config.yaml
model: "self-supervised image encoder"
color_jitter: 0.6
fused_qkv: false
inner_norm: false
depths: [2, 4, 4]
projector_out: 1024
beta1: 0.9
beta2: 0.999
max_steps: 7200
lr_schedule: "wsd_sqrt"
final_lr_fraction: 0.01
Rows from block 2, named by matrix and row number. Rows with one number belong to one attention dimension. Each number is 50 + 10 x the weight over its row's rms, rounded and kept within 0 to 99. All counts start at 0. After the name is the row's rms in percent of the matrix's.
# q: attention query (model.blocks.2.attn.q.weight, 96x96), inputs 24-47
# k: attention key (model.blocks.2.attn.k.weight, 96x96), inputs 24-47
q.0 088:34 57 65 56 36 35 61 40 52 50 58 32 61 63 47 42 51 45 67 51 43 59 36 47
k.0 086:40 37 48 49 51 56 57 64 53 41 61 57 54 51 34 51 51 50 54 38 42 31 38 63
q.1 079:54 45 50 35 47 33 39 39 49 39 49 68 52 54 46 84 48 35 50 53 49 47 63 61
k.1 082:49 48 46 46 48 51 64 46 46 54 35 28 51 44 47 63 50 51 53 40 27 57 55 55
q.2 090:41 50 54 59 51 51 37 51 42 53 60 39 43 65 44 30 51 53 31 41 49 67 45 73
k.2 090:44 65 39 45 55 44 52 44 60 48 42 39 67 57 40 59 31 54 49 53 55 40 51 62
q.3 105:49 24 53 48 36 34 54 43 30 49 43 60 60 48 67 32 50 64 54 41 44 60 27 52
k.3 112:43 58 37 63 48 44 52 53 57 62 39 49 58 37 62 48 53 51 54 51 69 57 45 48
q.4 108:43 57 49 53 64 54 44 48 37 50 40 43 50 70 58 49 63 52 37 64 32 66 72 55
k.4 100:54 53 35 50 49 50 51 39 40 40 51 40 61 50 31 50 44 44 58 54 49 28 48 51
q.5 095:46 57 54 52 49 65 51 60 60 53 40 46 54 43 39 39 56 34 44 60 61 24 35 38
k.5 098:54 45 32 47 52 37 65 64 34 56 52 48 46 53 42 37 59 48 44 57 42 53 50 36
q.6 092:37 61 55 54 40 40 44 50 47 49 41 51 42 50 41 54 58 76 50 52 65 53 59 39
k.6 088:41 44 59 49 47 59 39 54 54 52 51 51 55 63 57 42 52 40 51 46 64 42 52 46
q.7 092:53 42 57 50 28 55 66 43 51 52 35 47 36 45 55 63 43 50 47 46 47 61 43 40
k.7 104:45 63 52 59 39 50 51 37 46 57 42 63 40 53 51 67 58 42 40 54 51 73 54 66
q.8 106:54 50 50 59 43 63 57 43 79 46 57 61 51 38 42 40 45 44 58 54 42 34 46 53
k.8 102:38 59 50 48 57 62 68 63 60 46 48 68 48 38 46 46 57 53 45 46 37 48 44 55
q.9 083:48 67 68 57 51 33 52 45 45 50 59 46 33 63 31 44 43 49 48 53 41 63 46 58
k.9 088:32 65 62 56 57 51 48 42 45 45 56 36 43 40 44 49 46 40 51 57 37 71 50 52
q.10 095:47 55 36 38 54 47 55 60 57 52 46 39 65 61 54 54 47 52 53 46 44 34 47 43
k.10 105:51 59 31 37 49 59 53 56 61 63 53 47 54 43 48 52 52 50 52 57 52 29 33 40
q.11 081:68 45 57 42 60 51 57 72 34 54 50 54 59 40 46 53 58 53 29 36 52 41 53 44
k.11 084:52 36 51 63 49 44 34 57 50 54 50 53 46 59 60 33 62 50 41 50 67 56 48 51
q.12 093:56 37 51 37 42 45 63 34 46 59 60 47 52 42 50 39 57 58 37 53 61 41 46 42
k.12 096:58 50 50 40 57 66 55 37 56 45 70 53 68 52 65 37 51 44 46 57 45 52 54 55
q.13 079:50 56 49 49 42 43 56 48 46 49 56 54 43 35 50 43 50 39 45 34 51 49 50 49
k.13 087:58 41 36 57 58 48 39 52 47 56 55 59 42 52 51 63 67 54 60 48 56 50 62 47
q.14 086:57 50 40 62 64 61 50 37 48 64 39 60 40 43 45 62 32 50 61 43 50 45 44 49
k.14 084:43 34 53 49 60 50 29 35 43 50 44 51 58 55 63 66 46 49 48 57 36 34 37 40
q.15 089:33 41 60 61 38 46 38 53 37 49 36 51 62 44 62 47 51 34 42 42 54 56 43 46
k.15 107:41 42 53 52 57 44 41 33 38 38 60 54 50 60 71 54 50 37 55 49 53 69 62 43
q.16 103:52 39 45 65 41 45 57 46 41 69 73 41 46 68 58 37 45 44 49 50 55 61 49 46
k.16 109:47 46 39 49 37 39 50 48 58 56 70 50 36 65 65 44 46 55 47 42 48 43 60 53
q.17 100:50 35 49 53 56 40 52 41 61 40 60 47 57 60 59 46 58 53 49 79 45 48 62 64
k.17 101:50 57 33 45 50 30 50 53 54 51 63 48 47 76 55 49 52 48 61 57 37 52 66 54
q.18 086:60 47 55 55 53 53 39 19 76 42 50 41 58 45 57 53 42 64 46 46 56 67 59 33
k.18 083:62 47 61 47 38 47 58 47 46 48 48 49 56 50 59 41 49 59 40 53 56 60 57 50
q.19 109:44 19 55 46 43 40 46 57 56 57 35 38 40 34 57 38 50 33 43 56 61 53 63 46
k.19 096:40 60 53 55 67 47 56 34 47 37 54 51 40 26 44 49 47 48 66 50 51 46 72 51
q.20 095:50 67 63 48 44 50 46 52 42 70 47 70 47 38 58 62 43 64 62 42 58 55 59 39
k.20 098:45 45 54 48 38 55 44 53 36 34 34 58 57 45 50 61 40 54 42 54 57 82 53 40
q.21 101:53 48 63 51 42 40 46 46 53 49 51 42 49 52 56 59 61 53 46 35 55 37 46 36
k.21 101:38 54 73 50 46 58 50 51 42 30 48 48 58 37 38 52 53 43 52 43 66 61 66 38
q.22 118:50 47 55 58 59 45 43 57 57 49 62 46 51 35 53 53 37 43 37 67 47 51 58 56
k.22 117:43 54 40 47 68 53 28 50 56 48 46 59 40 63 42 50 59 46 48 58 30 59 51 63
q.23 115:76 67 57 50 56 48 46 40 50 44 40 58 74 42 43 53 53 54 66 46 41 68 51 44
k.23 114:58 67 55 43 47 54 55 81 43 49 54 54 52 50 54 54 53 43 48 76 47 50 51 48
q.24 102:45 50 51 38 47 51 44 50 58 73 62 61 49 62 66 54 41 43 40 62 45 50 54 59
k.24 106:52 42 47 37 55 45 49 47 52 59 50 62 48 71 64 48 60 56 43 46 52 44 58 56
q.25 109:40 49 40 49 59 43 42 48 69 43 37 49 44 51 38 33 39 47 53 57 54 45 64 55
k.25 108:61 60 34 52 61 54 41 39 51 35 49 47 57 37 42 67 54 45 41 47 48 50 66 54
q.26 092:39 50 42 43 44 57 34 61 49 64 57 42 39 46 45 38 49 40 41 37 40 47 45 63
k.26 089:39 40 37 51 40 37 54 46 35 56 60 36 48 39 39 57 41 69 53 58 42 39 43 33
q.27 101:55 49 46 65 57 48 44 61 47 70 66 53 44 56 59 60 38 46 63 73 54 53 61 54
k.27 103:41 52 36 49 60 41 55 47 51 46 50 55 43 63 63 48 59 47 39 67 35 48 57 54
q.28 090:54 61 50 58 59 61 44 46 59 27 56 62 58 34 54 47 34 38 54 52 50 39 41 38
k.28 091:60 61 57 57 49 61 56 66 53 53 54 56 60 43 38 50 55 47 43 45 43 61 39 47
q.29 107:48 33 63 45 66 35 50 43 33 72 56 59 42 37 63 58 43 55 49 62 40 54 50 43
k.29 107:51 48 47 59 71 47 42 42 43 51 50 50 48 53 72 48 57 41 50 58 62 52 65 64
q.30 093:43 47 45 44 36 58 46 59 54 68 48 40 46 52 29 36 60 56 61 42 56 57 42 52
k.30 092:42 53 44 63 64 32 45 46 54 52 52 49 29 35 46 44 44 48 56 51 53 21 46 47
q.31 102:54 42 56 61 49 50 47 48 49 53 44 35 52 60 55 58 43 61 46 50 51 38 51 59
k.31 107:66 50 54 53 62 55 55 43 62 64 50 47 50 65 40 48 42 58 41 51 60 43 63 51
q.32 100:69 60 47 48 47 47 50 46 52 50 41 40 60 39 37 53 49 33 43 54 55 45 34 55
k.32 101:66 49 57 54 46 58 46 25 46 52 66 43 47 57 54 28 62 43 46 52 62 49 60 44
q.33 110:51 49 66 67 50 49 49 50 54 37 65 49 41 40 30 65 66 37 42 56 49 53 61 55
k.33 103:43 44 48 63 58 40 44 33 48 57 46 48 38 41 46 53 52 45 56 62 43 44 58 38
q.34 106:58 42 54 64 55 27 55 51 42 59 63 36 45 45 52 58 40 69 53 54 39 59 64 47
k.34 109:48 39 56 56 65 55 52 46 67 44 59 39 41 53 55 65 56 51 50 63 33 45 48 48
q.35 107:42 44 51 39 44 44 36 37 39 60 59 54 44 77 44 56 56 55 46 37 63 57 55 30
k.35 104:43 51 46 46 43 54 50 73 49 71 47 55 52 48 46 52 51 51 46 69 37 48 50 51
q.36 104:50 66 30 53 40 56 59 39 32 28 36 46 49 46 31 54 59 42 69 44 47 36 40 41
k.36 100:52 44 59 57 46 46 64 53 56 44 58 52 43 49 63 33 63 38 50 49 54 77 50 56
q.37 104:43 62 70 57 50 53 56 43 61 42 60 26 51 31 36 62 60 46 49 42 40 56 61 71
k.37 098:48 24 38 61 63 38 43 34 46 23 58 52 34 55 49 52 58 42 52 40 45 64 67 53
q.38 116:46 43 59 76 44 50 34 50 44 45 45 58 37 47 42 63 41 38 54 43 67 52 26 46
k.38 113:52 28 62 59 53 50 64 57 51 77 54 72 55 41 71 49 42 53 45 39 67 53 49 40
q.39 110:52 50 53 25 62 51 49 66 58 50 48 54 61 69 58 41 50 58 51 50 55 56 63 48
k.39 110:50 71 36 55 44 53 39 32 41 39 58 50 59 61 24 55 59 68 47 51 44 48 60 48
q.40 113:42 44 46 50 50 56 46 48 33 58 38 81 46 62 54 50 45 36 57 45 58 45 44 46
k.40 108:62 46 55 36 34 54 52 67 53 81 56 59 67 54 43 35 42 42 53 58 65 51 48 57
q.41 085:42 59 47 66 51 51 50 35 49 69 49 64 54 51 41 47 48 41 45 62 30 39 44 41
k.41 089:26 33 41 55 63 61 63 59 65 51 36 46 37 52 37 57 50 43 39 77 43 38 46 50
q.42 111:67 65 50 45 46 55 45 69 51 66 41 43 53 41 44 48 41 51 47 60 32 41 48 45
k.42 109:50 70 39 48 49 51 43 40 41 49 47 43 44 58 49 40 61 42 44 37 54 42 51 64
q.43 096:58 61 43 54 36 57 43 69 39 36 48 37 55 47 53 68 52 50 42 50 44 36 59 58
k.43 095:72 40 55 68 43 34 59 53 35 46 60 44 46 36 52 52 64 52 55 44 58 58 57 55
q.44 089:42 39 32 70 30 48 50 33 56 38 55 55 59 69 46 46 59 72 49 54 58 46 50 48
k.44 094:47 43 55 45 44 40 74 62 56 60 56 46 46 36 26 69 58 46 58 76 39 44 35 44
q.45 097:49 47 46 68 44 67 64 41 46 43 37 53 42 59 57 52 31 45 40 44 55 41 52 42
k.45 094:61 57 54 37 48 51 63 59 53 55 46 42 59 50 55 58 53 41 59 45 63 43 37 41
q.46 105:44 69 55 48 23 55 53 63 47 73 51 68 49 52 48 54 35 56 49 38 61 57 45 51
k.46 097:43 50 34 57 32 53 49 47 40 74 41 47 49 50 64 47 50 50 50 46 62 32 50 51
q.47 106:56 36 59 60 46 36 57 49 68 42 63 30 40 37 20 54 62 41 57 57 42 60 57 61
k.47 108:35 50 47 57 62 44 50 21 43 47 69 55 50 35 56 62 55 45 50 54 45 56 50 45
q.48 114:67 38 59 28 55 52 46 58 71 49 66 41 46 66 51 32 55 66 57 73 48 49 58 46
k.48 115:50 35 50 57 47 43 42 46 55 43 57 27 43 56 53 46 51 51 50 52 65 26 66 38
q.49 102:60 73 42 37 57 49 38 61 65 46 45 52 46 61 42 33 55 39 60 58 53 38 58 44
k.49 100:35 48 54 39 62 29 35 45 55 66 52 40 46 76 71 41 45 52 54 41 62 45 66 44
q.50 108:69 47 62 45 44 64 52 50 50 51 36 46 68 46 49 50 39 56 57 60 45 59 57 56
k.50 112:60 54 47 55 48 53 44 39 56 43 54 33 41 59 60 50 54 44 59 41 46 26 56 46
q.51 112:43 62 68 57 41 49 60 54 40 53 52 53 50 37 63 55 57 55 48 59 55 49 39 49
k.51 112:45 43 60 36 33 48 56 38 60 46 38 58 44 46 43 50 52 72 73 44 63 52 49 47
q.52 103:61 55 57 34 60 48 60 62 69 55 35 42 62 49 55 33 45 48 56 48 59 34 43 43
k.52 108:55 44 47 37 51 37 46 36 43 63 47 35 67 51 52 41 51 47 40 37 62 27 44 39
q.53 094:62 32 63 46 55 47 56 47 49 61 44 46 53 59 43 68 57 54 56 50 55 50 70 50
k.53 091:67 36 37 56 39 57 66 68 51 64 49 44 33 40 45 59 50 38 58 49 39 51 49 47
q.54 103:56 37 26 41 32 49 57 58 36 50 56 53 58 48 64 41 43 49 55 63 30 52 50 42
k.54 102:60 49 48 45 58 65 68 43 53 39 67 41 46 40 54 49 21 45 44 47 72 47 53 46
q.55 100:43 50 47 43 34 45 54 40 55 53 66 54 48 61 64 53 53 42 67 72 38 55 40 45
k.55 098:50 40 52 45 33 57 61 45 55 47 38 46 60 40 37 29 49 48 73 47 58 59 41 47
q.56 092:56 54 54 60 77 41 51 48 44 38 53 58 46 42 32 37 57 46 51 43 50 40 53 56
k.56 093:53 55 34 53 57 50 46 36 55 44 49 49 58 56 64 48 58 33 43 47 42 28 52 53
q.57 099:46 57 57 46 41 53 42 37 33 40 36 60 48 51 72 58 50 44 43 23 52 58 53 43
k.57 113:47 60 50 48 34 52 51 42 47 50 46 67 53 40 52 50 52 46 50 74 28 65 51 47
q.58 103:39 60 38 57 39 51 37 36 38 41 44 49 49 46 53 61 58 43 36 47 66 75 44 44
k.58 104:49 65 56 61 53 59 57 67 44 38 48 66 45 58 47 58 51 61 60 62 27 64 35 42
q.59 103:35 31 58 29 43 50 53 54 49 59 35 58 63 68 68 52 45 44 49 55 60 56 41 43
k.59 109:42 60 41 49 53 29 41 56 52 61 47 56 52 51 46 68 55 49 54 65 46 48 46 56
q.60 091:71 61 66 46 40 57 55 67 33 53 57 68 42 53 46 42 51 40 47 74 50 29 46 27
k.60 087:61 44 62 62 43 54 59 53 36 51 62 68 44 40 44 39 70 53 60 65 54 39 40 36
q.61 104:59 32 68 41 35 50 67 54 41 47 28 48 51 47 60 29 43 42 62 60 39 76 58 63
k.61 099:58 60 29 61 53 31 50 42 39 66 44 47 45 51 52 62 53 60 62 46 37 47 54 32
q.62 100:62 29 61 41 37 52 41 54 33 32 49 46 51 36 40 46 38 52 57 65 43 49 54 54
k.62 100:50 43 52 48 37 36 56 47 52 52 54 45 53 33 55 50 54 64 57 66 34 39 60 50
q.63 098:45 65 36 50 49 53 33 46 41 56 56 39 45 65 68 57 50 53 43 43 47 57 52 41
k.63 101:53 60 71 51 57 46 49 48 52 28 50 61 44 37 42 57 41 35 44 41 61 73 44 38
q.64 102:38 50 51 36 67 31 26 50 48 49 46 46 52 60 39 44 61 52 28 62 51 47 61 61
k.64 104:41 53 32 55 53 43 57 57 52 34 53 32 51 46 27 44 36 38 69 46 67 56 61 73
q.65 098:44 48 46 52 56 21 49 71 81 47 53 55 30 55 47 40 53 39 41 41 46 60 47 60
k.65 095:36 53 41 57 51 35 30 49 68 38 55 46 38 36 43 43 43 46 46 60 51 46 61 47
q.66 111:49 52 43 44 47 33 20 44 37 52 53 49 42 40 59 47 63 56 48 38 60 47 57 42
k.66 112:69 46 46 53 33 43 50 53 61 41 54 44 56 41 45 30 51 47 60 66 54 42 47 63
q.67 082:31 64 49 49 59 43 46 53 50 47 59 40 49 59 29 43 69 60 55 51 54 45 59 46
k.67 080:35 54 61 54 32 59 56 58 45 48 43 39 61 62 37 42 38 36 43 42 58 47 69 55
q.68 114:52 46 44 41 49 42 35 53 50 57 57 40 50 50 53 47 57 28 41 49 63 56 50 44
k.68 118:62 48 46 44 30 37 44 58 63 38 56 42 55 41 37 30 57 41 69 33 53 60 56 55
q.69 089:56 50 26 65 55 55 38 54 59 56 52 51 57 46 53 64 41 42 53 57 52 46 53 48
k.69 086:47 46 54 54 72 67 29 49 49 62 51 43 47 53 37 41 47 49 52 40 44 58 51 43
q.70 096:56 46 49 44 51 41 43 61 46 62 65 44 52 46 55 54 44 50 33 65 31 49 52 54
k.70 101:43 71 52 56 59 51 44 32 52 41 49 41 32 66 29 63 56 44 43 55 57 38 60 42
q.71 105:49 58 40 55 53 41 50 45 74 48 38 49 25 53 41 59 52 60 47 54 51 62 52 71
k.71 099:28 53 41 42 63 71 38 62 50 52 53 56 36 55 71 53 53 54 61 59 46 60 52 53
q.72 099:38 30 39 43 55 59 13 45 50 49 39 57 45 45 42 51 64 47 50 31 53 49 42 38
k.72 097:68 47 34 55 53 56 47 56 41 52 57 39 57 39 42 27 47 57 58 38 45 57 46 67
q.73 083:41 62 41 71 46 66 47 62 65 51 68 45 45 39 48 53 37 35 47 48 28 50 56 52
k.73 081:55 57 57 51 79 52 43 47 60 57 54 59 51 36 58 49 35 38 52 48 31 43 52 46
q.74 094:62 64 49 51 56 57 42 50 43 56 50 46 49 62 47 35 32 45 68 48 45 76 36 50
k.74 093:56 50 65 30 52 43 60 59 50 45 67 64 47 46 44 39 45 52 46 70 49 42 40 48
q.75 115:54 48 71 56 52 44 49 54 51 39 56 49 64 47 47 55 46 51 42 44 54 42 47 35
k.75 111:59 37 39 41 55 43 65 49 64 68 35 56 56 67 68 30 47 53 65 46 51 69 51 54
q.76 107:58 50 61 51 44 45 52 50 44 37 45 43 56 51 68 25 50 33 31 40 59 62 42 49
k.76 098:59 51 54 45 58 46 61 39 64 56 42 49 44 60 46 21 60 44 59 31 55 48 51 42
q.77 093:53 56 49 36 51 43 43 63 59 46 54 50 45 29 31 51 56 50 41 62 67 45 45 48
k.77 087:50 28 46 47 31 55 49 50 38 49 40 60 37 50 46 37 38 35 64 39 63 65 40 54
q.78 119:56 52 73 33 45 40 62 51 61 44 38 50 76 50 55 47 39 36 50 44 72 56 51 57
k.78 111:59 37 40 45 57 47 62 33 46 41 32 61 38 65 53 17 42 61 48 32 57 58 69 47
q.79 095:44 53 51 50 64 50 31 55 46 52 46 42 45 66 42 36 69 44 44 35 54 62 62 37
k.79 099:67 44 43 61 45 57 61 46 60 53 57 55 66 59 55 34 43 45 57 54 48 51 43 59
q.80 083:44 28 53 43 45 57 55 31 60 66 58 48 20 38 60 56 48 63 59 57 43 54 46 51
k.80 084:71 48 43 49 41 42 48 46 66 57 43 42 46 44 62 52 56 57 54 55 34 39 50 37
q.81 107:55 54 52 66 47 53 64 40 49 32 66 56 48 52 44 54 46 44 49 67 47 42 58 66
k.81 112:57 49 53 49 47 23 36 60 53 55 46 37 55 63 62 44 57 60 39 49 48 45 60 62
q.82 103:61 49 73 62 47 43 31 53 65 44 40 52 38 38 59 49 57 51 58 58 50 51 58 70
k.82 098:53 43 61 48 42 52 58 65 56 63 33 39 46 51 68 37 53 40 39 52 66 63 45 60
q.83 105:61 46 56 62 49 53 52 42 62 41 55 40 60 51 46 43 43 49 40 47 42 39 60 46
k.83 107:58 55 61 41 57 38 53 47 68 63 52 45 59 56 34 43 66 58 62 49 51 44 77 50
q.84 112:62 46 60 40 40 48 48 68 48 59 39 68 47 54 53 45 61 55 49 34 55 61 46 39
k.84 114:48 54 33 47 56 65 59 50 47 38 42 67 43 37 50 57 56 57 57 48 46 65 38 25
q.85 091:66 55 39 68 47 64 54 39 25 33 56 58 53 40 49 48 59 58 34 38 41 41 48 35
k.85 087:56 74 58 43 58 43 31 41 46 41 67 60 43 28 39 52 50 51 34 42 46 33 65 51
q.86 087:31 54 46 63 58 41 44 42 56 31 32 59 57 61 53 65 30 57 47 52 67 61 48 47
k.86 081:45 47 48 37 49 55 62 62 57 54 46 45 62 50 37 55 57 60 63 50 35 43 48 54
q.87 087:58 66 37 41 40 37 35 43 38 52 45 45 32 63 40 43 41 54 36 44 25 25 54 31
k.87 089:58 51 33 50 53 46 41 45 61 49 67 44 41 56 46 48 42 53 36 50 35 36 67 37
q.88 122:42 41 33 46 48 49 44 42 37 58 59 62 32 46 62 53 55 70 58 42 40 65 51 44
k.88 118:46 40 51 54 42 55 67 51 39 54 54 55 44 37 67 47 45 66 47 45 49 46 46 45
q.89 109:64 51 33 59 37 31 49 38 52 72 55 53 41 41 67 54 65 48 50 61 43 51 41 35
k.89 105:29 42 56 52 48 47 52 42 48 52 60 70 44 39 59 73 50 40 39 45 47 58 46 36
q.90 098:56 44 40 61 38 52 47 47 49 41 56 48 53 66 35 43 47 57 46 50 45 34 56 51
k.90 094:39 70 54 46 57 40 46 59 42 50 61 38 43 56 32 58 59 57 33 62 28 53 73 52
q.91 103:69 68 45 31 46 54 54 51 27 38 58 32 54 59 45 46 44 41 42 56 44 39 58 55
k.91 097:44 58 48 47 63 49 40 34 34 20 59 35 50 42 28 55 66 53 43 42 49 41 57 70
q.92 093:39 45 52 54 52 51 52 36 39 48 44 60 62 54 46 25 63 41 69 28 51 58 39 41
k.92 093:38 33 68 53 31 56 60 38 47 62 46 59 42 43 52 47 39 43 63 31 60 60 46 50
q.93 093:45 40 37 49 42 61 56 34 35 56 57 36 45 46 46 49 59 41 55 34 54 46 37 46
k.93 103:32 48 42 54 49 58 63 38 44 45 60 44 53 48 41 56 51 60 46 47 44 64 55 38
q.94 096:57 45 73 51 56 56 56 53 60 28 37 51 49 46 62 36 53 56 35 59 77 44 44 50
k.94 093:53 62 61 39 54 45 49 61 47 55 43 50 49 36 50 39 48 54 48 50 66 57 42 55
q.95 096:43 64 60 39 20 52 51 43 40 49 42 52 64 65 59 56 53 56 40 41 62 39 33 46
k.95 098:31 45 42 68 64 66 43 42 55 25 56 60 63 33 53 46 68 49 45 40 53 70 62 38